{"arch": "vgg", "model": "image embedding model", "dataset": "abstract colour fields from 500 small random pattern networks", "train_examples": 50862, "image_size": 64, "crop_scale_min": 1, "horizontal_flip": false, "translate": 0.06, "cutout": 0.4, "targets": ["generator"], "num_classes": 500, "embedding_dim": 64, "norm": "groupnorm", "activation": "silu", "weight_standardization": false, "depths": [4, 9, 4], "kernel_size": 3, "stem": "deep", "widths": [80, 160, 320], "downsampling": "stride", "am_softmax_margin": 0.1, "am_softmax_scale": 16, "init": "xavier_uniform", "optimizer": "muon", "muon_scale": "match_rms_adamw", "lr": 0.0024, "momentum": 0.98, "nesterov": true, "orthogonalizer": "polar_express", "adamw_lr_other_params": 0.00093, "grad_clip": 1.0, "steps": 8000, "batch_size": 64, "epochs": 10.1, "lr_schedule": "cosine", "final_lr_fraction": 0.01, "warmup_steps": 400, "weight_decay": 0.1, "adamw_weight_decay_other_params": 0.05}
Rows from block 8 of a small image embedding model, named by matrix and row number. Each number is 128 + 32 x the weight over its row's rms, rounded and kept within 0 to 255. All counts start at 0. Numbers have three digits each.
After each channel's rows are labels from the 100 images, of 14976, where the channel reaches its highest value: "peak at" is the part of the image that holds the peak. Only what is clearly more common there than usual is listed. The data: abstract colour fields from 500 small random pattern networks.
# conv: 3x3 conv (model.blocks.8.conv.weight, 160x160x3x3, each kernel summed), inputs 40-79

conv.148:084171152133064118071158119110136136099130202108097139133097142106180100126173138152132181122134123181129086176094169142
peak at: top right; top left

conv.156:102176144129082116101145137071124144052110157099122156103121185166122098141134109123130100117126179124101094115138136095
peak at: top right; bottom right

conv.120:159151125174136127144127107145174094120118100143172028143153112045060187164152165132091120102159084138114154172121102140
peak at: bottom right

conv.70:152160096097094119099105096083115089080096104153099087120105159140173164160152164074110122111146194118129162121128191112
peak at: top left

conv.132:153126058128142107150113131145125125144153118134045077069149148169173086104207182164172140087163114143137112132102143182
peak at: top right

conv.53:115105137119117119117115108091105125175104127076144137130145121082100109133087133145133143157133196123141124186168078117
peak at: bottom right

conv.139:046111127165129166165140183144146099138133132109199105151129145132174089057182104118089135133147062125123119114106192126
peak at: top right

conv.159:137157149127108146130135132132130068158111099108111073148089078159201176119000178141100108134149114120129143146118186110
peak at: top left; bottom left

conv.153:155143128080155172112099116093170144134122144141091140156138147087098158147159157123106148124162164154145138146150114107
peak at: bottom right; top right

conv.37:120124199143181179152096069172131155123118151097154140158141132110071177145133136146206119133160127141124134142126097155
peak at: bottom left; bottom right

conv.55:187117118153162140105142110161136125120137134131088090131133121112132125107062164157112165147111109173095090109111147167
peak at: bottom left; top left

conv.149:143138071127172130076146042115129123142129170141081166133090130054109085125088170097126155121119128124129165140138067142
peak at: top left

conv.7:138128141115114099114094101138146127135130079102122140113135151158109092140142170126086172163147077117176106132146129121
peak at: bottom right; top right

conv.123:117109125135094130107112134162149104061162154102096132141137145169130171134181203058157140106172105174110111031151136116
peak at: bottom left; top left

conv.68:109158089168073199186147156128140097155155135163127146140143144085157064095088111126168156132121149093149154180146126148
peak at: top right; bottom right

conv.79:134102135111090114068126107114141120113080105101070114139111185139142043175100118144232135199138130152137147137170140175
peak at: top right; top left

conv.94:134130104137126120070087080150138134125131142134158173127089144149112166159211184117138114154122081119120091064128124128
peak at: top left

conv.137:156169098086110113125107140146142086103125117144119145150107166140153180126147131110146130122170096117120091148115191113
peak at: top left

conv.48:144080093220042143163124081093124015136144098111141166137108108116131078087143164130102158156124134175142164124147096121
peak at: bottom right; bottom left

conv.124:099178220095140140140149138138163163143139110094151084073175182136166152139167119119122123066198124149128123101121097134
peak at: bottom right; top right

conv.87:082131123027133109146087114139132144138139103147089128106181159124094127148180165187211131135168070139124134181156145132
peak at: top right

conv.90:074123147142163104125135164098137102186118107122192133157114113129138156131118134128164108104133109169114107139119105054
peak at: top right

conv.126:066076153134117132144130145151138142238126136114142141127106164176109121140195119110140159183177142151124106145099137120
peak at: top left

conv.31:140134151138124136139075137157126180200157114099125106092144136186153120092135116096136161123133145104035095098124116168
peak at: bottom left; top left

conv.102:067151110120156086130136120133093156156116084098154145139155141095129124158171140173156116110135189129159086129102129135
peak at: bottom left

conv.75:123158168080204095131182066139127127171156161124104152165148162105027098136160105134091150162093144170138149117142078159
peak at: top left; bottom left

conv.0:136160097093100167086177119124079135159106126115132101060169074120081138176124143114109164130140139146151102101169077133
peak at: bottom left; top right

conv.76:099060151134151102076118127131157146202186168118094147142115213136081159098174112138117171104141089102130151123127085098
peak at: top left

conv.18:151156087076118123134121125127118078108121100103124117111113109143090146116108118128142099120139149102141104164112167080
peak at: top right; bottom right

conv.138:134143145175098112105139152117101102153099137107090087135136085170152109101172109060073127095085129103134186149133176099
peak at: top left

conv.83:100077186118144069103143048123127162108121141116131129127113126072093187143122148111146118167141120117142130120108105153
peak at: top left

conv.78:144090118175082160137152132104159114075155100139117162153088143161115200139132094101124138081107160091125077086097134137
peak at: top right; bottom right

conv.67:163169083096129175159123145139152126138139175154138156154140169114153159142125126105139125101166183103142080136111101136
peak at: bottom left

conv.157:168153198120157158136125144143135160064106140116125101119125127118144064124105106127093106105149132119069085097152080131
peak at: bottom right; top right

conv.143:172152163134107145133146100106126156116099106116095107134122168078127125128102149125004127104141080096097162142135070135
peak at: top right

conv.80:168176105128168087095168113124151141158097063078075063114106133111145141163054127089131099118121149080155150129162074053
peak at: bottom left

conv.100:167200143201122157122157114127152142113128105062085110126104108116147150167105139107120133146153127177159117096104152186
peak at: top left

conv.114:132201082171128108067152130116088137140108154120094131119116164106153133112178088156096075158148140118140122184178113130
peak at: top right

conv.85:125089141120067106139117142106108163084119087030125142125125169171157137158207116116146087141118150136114134123133149132
peak at: bottom left; bottom right

conv.51:126087136122121096148127123098121130089115060114155087091154149102121135135113191090157080126152149116132124086136086099
peak at: top left

conv.116:114133214047100084192100124105119108160119083109146136126095151126125138193194168110132142118115147100128115145121158104
peak at: top right

conv.8:142123141143046150116123113093123102041141111128134110161132113126090146126087126116106154149130110131159088161144122115
peak at: top right; bottom right

conv.99:106059100097094165155032112109148115138113131170089093099122107138135150128078167131120177112144133115075091133151124137
peak at: bottom left; bottom right

conv.1:105124042143104127093135105094116173179127168123122140142136116146103063122084121125169147178086165120136164089095085144
peak at: bottom left; bottom right

conv.62:095098125125188121159128079131130121141098121097127042127136116098171180150082097115184153113131138124101117154122141125
peak at: bottom right

conv.117:150164096149120107133100086133115127097135097091159090110095139128093127101146122195072114140156149115109099123201157116
peak at: top right; top left

conv.63:142142153114133129157093141139118102115109150087132050128123044117133081129118157152136146122142152102156142190116129111
peak at: bottom right

conv.71:133114141183092107140091114076147097091174060145133125173116116190151128117173158106025170145115099148135050091112158137
peak at: top left; bottom left

conv.155:143196159123113101121120139113123149089098134161145058138114131100112156142060153119163096148104128135112081156096107080
peak at: top left

conv.101:093052157100130118163113100105131135151099147106179094107132088133176212146083160089112142096110104148110122104127161128
peak at: bottom left; bottom right

conv.140:103119163148076144086169093115160092129152140124106146138127143102075139122152089155138113130131080171145121138129129162
peak at: bottom left; top right

conv.112:107112121153149165167096174129146133167142148178165098108111079121154134140000159153147119168140102070081154102115141148
peak at: bottom left; top left

conv.57:079098138157179083096128099073115169091108131143147159115144092075160172151164145142119105136120103135064107124123159129
peak at: top left; top right

conv.28:175152062160124122131087079155122202171086179107077100118129104101116168129074112142119144146144154131155149147229106099
peak at: top left; bottom left

conv.115:074061156136133153125098151083119113093135096147120095136136146144148166129152139120118110091109095135098062104101089154
peak at: top left

conv.23:127109127141099128114156140111149140114140197136098109175120165146144155076138100081023164098128146134169118146147145138
peak at: top right

conv.15:067092098132164114173124132079110163167117153121177155144118120168117116102071134155092135145139143119134099136112121137
peak at: top right

conv.146:112100159097097080139079143146158124073122086174120109174078122147164144158161089104167112107141145117184064015140166119
peak at: top left; bottom left

conv.46:072122145126133206172123178177130141087134136152077091096118151101152144116146141131091152130108107157143132108078098146
peak at: bottom left; top left

conv.152:121186056115121172080176180158126149126135159121116070042119120168104126157111152125148129121159126173155140173104091150
peak at: bottom right; top right

conv.11:121084129099109144112097112109132133110122117136152137096110152181121138093056133096127117124094134146101136155123136098
peak at: bottom left; bottom right

conv.24:013120094157147131135159093154129135110098070144146108118113140105131179116109078130155142112112101081133105083079173129
peak at: bottom left

conv.47:178137143137163140111117117150119118085134135145138092158126138069096135193158157083142136124133138109143123062181125126
peak at: bottom left

conv.129:106096153122111050159143097184152142122124061114171164155109136145127084115114170128116130186072138112152144170166146084
peak at: bottom right; top right

conv.111:110123163102121144155077137094142153147117142160123075070138124140144193146018095135118137123133159120120126162197079167
peak at: bottom left; top left

conv.22:096152179010102137136096092099113169101115147093163144121141120118118153183094100151215127136134126107145154124120132120
peak at: bottom right; top right

conv.44:117086147102138141174082185143170165126135185167137042108161153140118156113118155068163117080117128151116187084187130138
peak at: top right; top left

conv.45:123100167132103156160134119138175094079136158145178141122096150142075123133072108126146143169114151148106057142161105117
peak at: top right

conv.119:133168150176001141139107135142132170166111088140083113127146093165160068125087147098189184142139111158112144158142142159
peak at: top left; bottom left

conv.39:135113106153157158140111139128141158066129155134086171099157142134116103037156118154093118067126108166148186136136123132
peak at: top left; bottom left

conv.95:128146166074035097142138149136141135112120128088141100114133111110080101158160110145180134147098145140143173144156132086
peak at: bottom left

conv.49:084131097157119194127155147149131161116095091129123062119150106142193135156131156054150168150132117116121122056169112113
peak at: top right; top left

conv.74:129107159128183151087124136129152109105128117179028152142150154140166164106076111150108132158131085165141146126109062121
peak at: top left

conv.42:103181182111175132103173178118120138184141131166168168144162188102132078123086131176171133132091176066118141119131110135
peak at: top right

conv.72:155177123148152147108206163158131119089093079170164014096143152115158193157130138108151147115153117127145134127091155133
peak at: bottom right

conv.32:215078123123144100137102133130119184141157111144135085118141104112095164156130129091156129107150139164133187109142130110
peak at: bottom left

conv.10:126138150112082156091106075133103143066114124122150131156149132108062081115119051102131097148096158137113112182157090130
peak at: bottom left; bottom right

conv.69:100098078139066121137122078137140139091108120162113150147131172122187109094074194138165156197135125137126184158118148135
peak at: top right; bottom right

conv.136:183156135064160110162150128105148128035144113147103138172120109140118181155160067135113122094131145118120131080153086168
peak at: bottom right

conv.34:137143136148149164165177075155177138155143114124066173179124129107147087134055116105184151136108130142137167130153075105
peak at: top left

conv.26:110143128111182122142105091160157155108123102117114099099142108117143179129000145122148173144174116151125156143125100083
peak at: top right

conv.113:104191137178167103131121128127150137172128144136140164157124153188123174113079165104093164113138108088120064140080151140
peak at: top right

conv.128:125123054140111165065125157208125186181101152111083165122161149139172123158136172147115138145165130128074166170134067133
peak at: top right

conv.13:123121108161135116111117095135151147092078107134143083106131123133130098116132159109203146146115135116138109142165109102
peak at: top left

conv.40:136031043095134128149081115129109072126131133137078118140110101116169126075127146136142121135116069145140085151151123099
peak at: bottom left

conv.3:118123114143095131131131116131127139111157177148149090092132123128117068109104114166122167174105139120124138170164109077
peak at: bottom left

conv.91:179207104086078099114149136114118144117124180120076141116144119107169069115195138128145106120165149150120094137151137183
peak at: top left

conv.16:130101112132091131123137091125115144101109144115134127121183148139096098072105171141156056112084130154121132088137146104
peak at: top right; top left

conv.6:074165066147126181132185121128108138195130105108134175129110143089089066059129113126166127126099129160101113163121093133
peak at: top right; top left

conv.12:126092141153008116155142156082137060135122131119160138091176144160154146091117122104155131127115142103163125078177135129
peak at: top right

conv.147:144153078162097137110156120119096096013135117116094134147138157107167123136136098136149149115130140155157157125101134110
peak at: bottom left; top left

conv.43:166149115180130141154133120161142121068091115111151110121161147073148102172136135160199194162152161129138130128167100119
peak at: top left

conv.110:084091171098066170133098096071164118134116080113084114122140161139195149112120205168070171123105109148085101123125132109
peak at: bottom right; top right

conv.88:110080085131102147120126157095112128179069099086089110112134083115104053172083138171106184151154079092136100171129149096
peak at: top left

conv.2:111110104101069168125122133121151129074121112133059149134123083125156115133093112140092136124171154135116077072129165131
peak at: top right; top left

conv.52:116095145068128167138105100071118133151129147156151043081173086102092055103122125130104126168126113138151119157124109117
peak at: top left

conv.142:139106089028137145100095179149084138169154150117091126139181157104133068122159163162114113139120112080136150089107055059
peak at: top left

conv.60:099102126174119166171116162174140085110178123137212156134103137104136137153147152108126144107113131120144127101117084110
peak at: top left

conv.54:129106072120129161137122156164123187181137110176136115119153138115181085068105136106153180143091105127135124009124108122
peak at: top right

conv.89:176149066115133078140093153122126144084133148117037116112116106105141136110182155124086140131139130162141075157108117139
peak at: bottom left

conv.20:124103106181120131081146088094127113113128083106069118106073181128122111140177136138051143161174099166137100153203137163
peak at: top left; top right

conv.56:166073158174094139154099121114115117146138128121157181145089167099169077120175105128081108100141110098133101120101094115
peak at: top left

conv.30:105126127158124127123093137145076144127095137097086159175089119125133147130082104120128102111116098087101192156128123085
peak at: bottom left

conv.127:043124120175149145129136095105109138141167110116118133116136098117092148173130120138128122129132152105156138094093204154
peak at: top right

conv.131:149129142142045122175127115106158155178125077146133158142131075167143094159042133067137100147149109163155131130136147143
peak at: top left; bottom left

conv.19:134168098108122080063125132127098104083106052076118081133102131123103125099083142127099097152136138084122112116130127092
peak at: top right

conv.35:154103122097152136085133108116119103046141143134130181150145131133132161121107143124097160142124148146140133144067102113
peak at: top right

conv.84:144151129103168112106139066059157116139140127101052049120133141139138155171091117150103083169124152121139101092107089155
peak at: top left

conv.82:127105087185105172098115099117132102153118102131086120106180113096137119122162106157128117154124111179154119186107098127
peak at: top left

conv.125:129177125132097109072179195179112109089149096129141120109135106074155142151159119130135092106182109155151122130089089137
peak at: top right

conv.86:128114000141081109081095088134111157064120142127110137113147120135122132065115148137099136107129100146126127150160106103
peak at: top left

conv.38:088148093119165116126114107140099140097094103056127111138108149100081139137090185137109080120162124067114142117155126104
peak at: bottom right

conv.98:143069097175101156216096101178158109193121138116176139107156163070130072110144139152096153099111125136106109107138064134
peak at: top right; bottom right

conv.92:138117192159118110082122182120104174140165127108118155104109117163102125151156131129131121019123083136120152067124046120
peak at: top left; top right

conv.158:122126029142126113089145136134086132106121117119071103113166114156177121155138132116091112145105170095159166181118119121
peak at: top right

conv.103:153167051058154146136075146161098125143093144139121126084143168179122137169169116142173087178167177151155119128135122094
peak at: bottom left; top right

conv.108:128173091175124072092190125114099144131159101083160130164110125114109097162072153160170062223137150070121164140113071105
peak at: top left; top right

conv.104:118070078142099099157143193153146124149114129099103141145156088144104125157090116101052154162101146120137119125150119139
peak at: top right

conv.9:102114104147089100129161148145127144142115110141165128153127123155187196112082142075142090125038151119171052106091126106
peak at: bottom right; bottom left

conv.4:123091132128104105151110123120102189113133133137163094114133139116111100093079177140137144104139166106124124142147098121
peak at: top left

conv.61:113107205030144095118103145125165171041162112152167149102115156157073173123108128137130087136097148084112144118114104135
peak at: top right; bottom right

conv.106:107098157127104073131123076080141122053140099112138108088129155169163168172062170130187120140080125144131130128125209109
peak at: top left

conv.59:102081120091124170157118116075137079089113123168125115070135129068129101121134200145100179067098147159148171181182112117
peak at: top right

conv.17:084150126066046120125115118085139121157122097140146089098158166145098086109085128114136143117102077123127141122142162149
peak at: top right; bottom right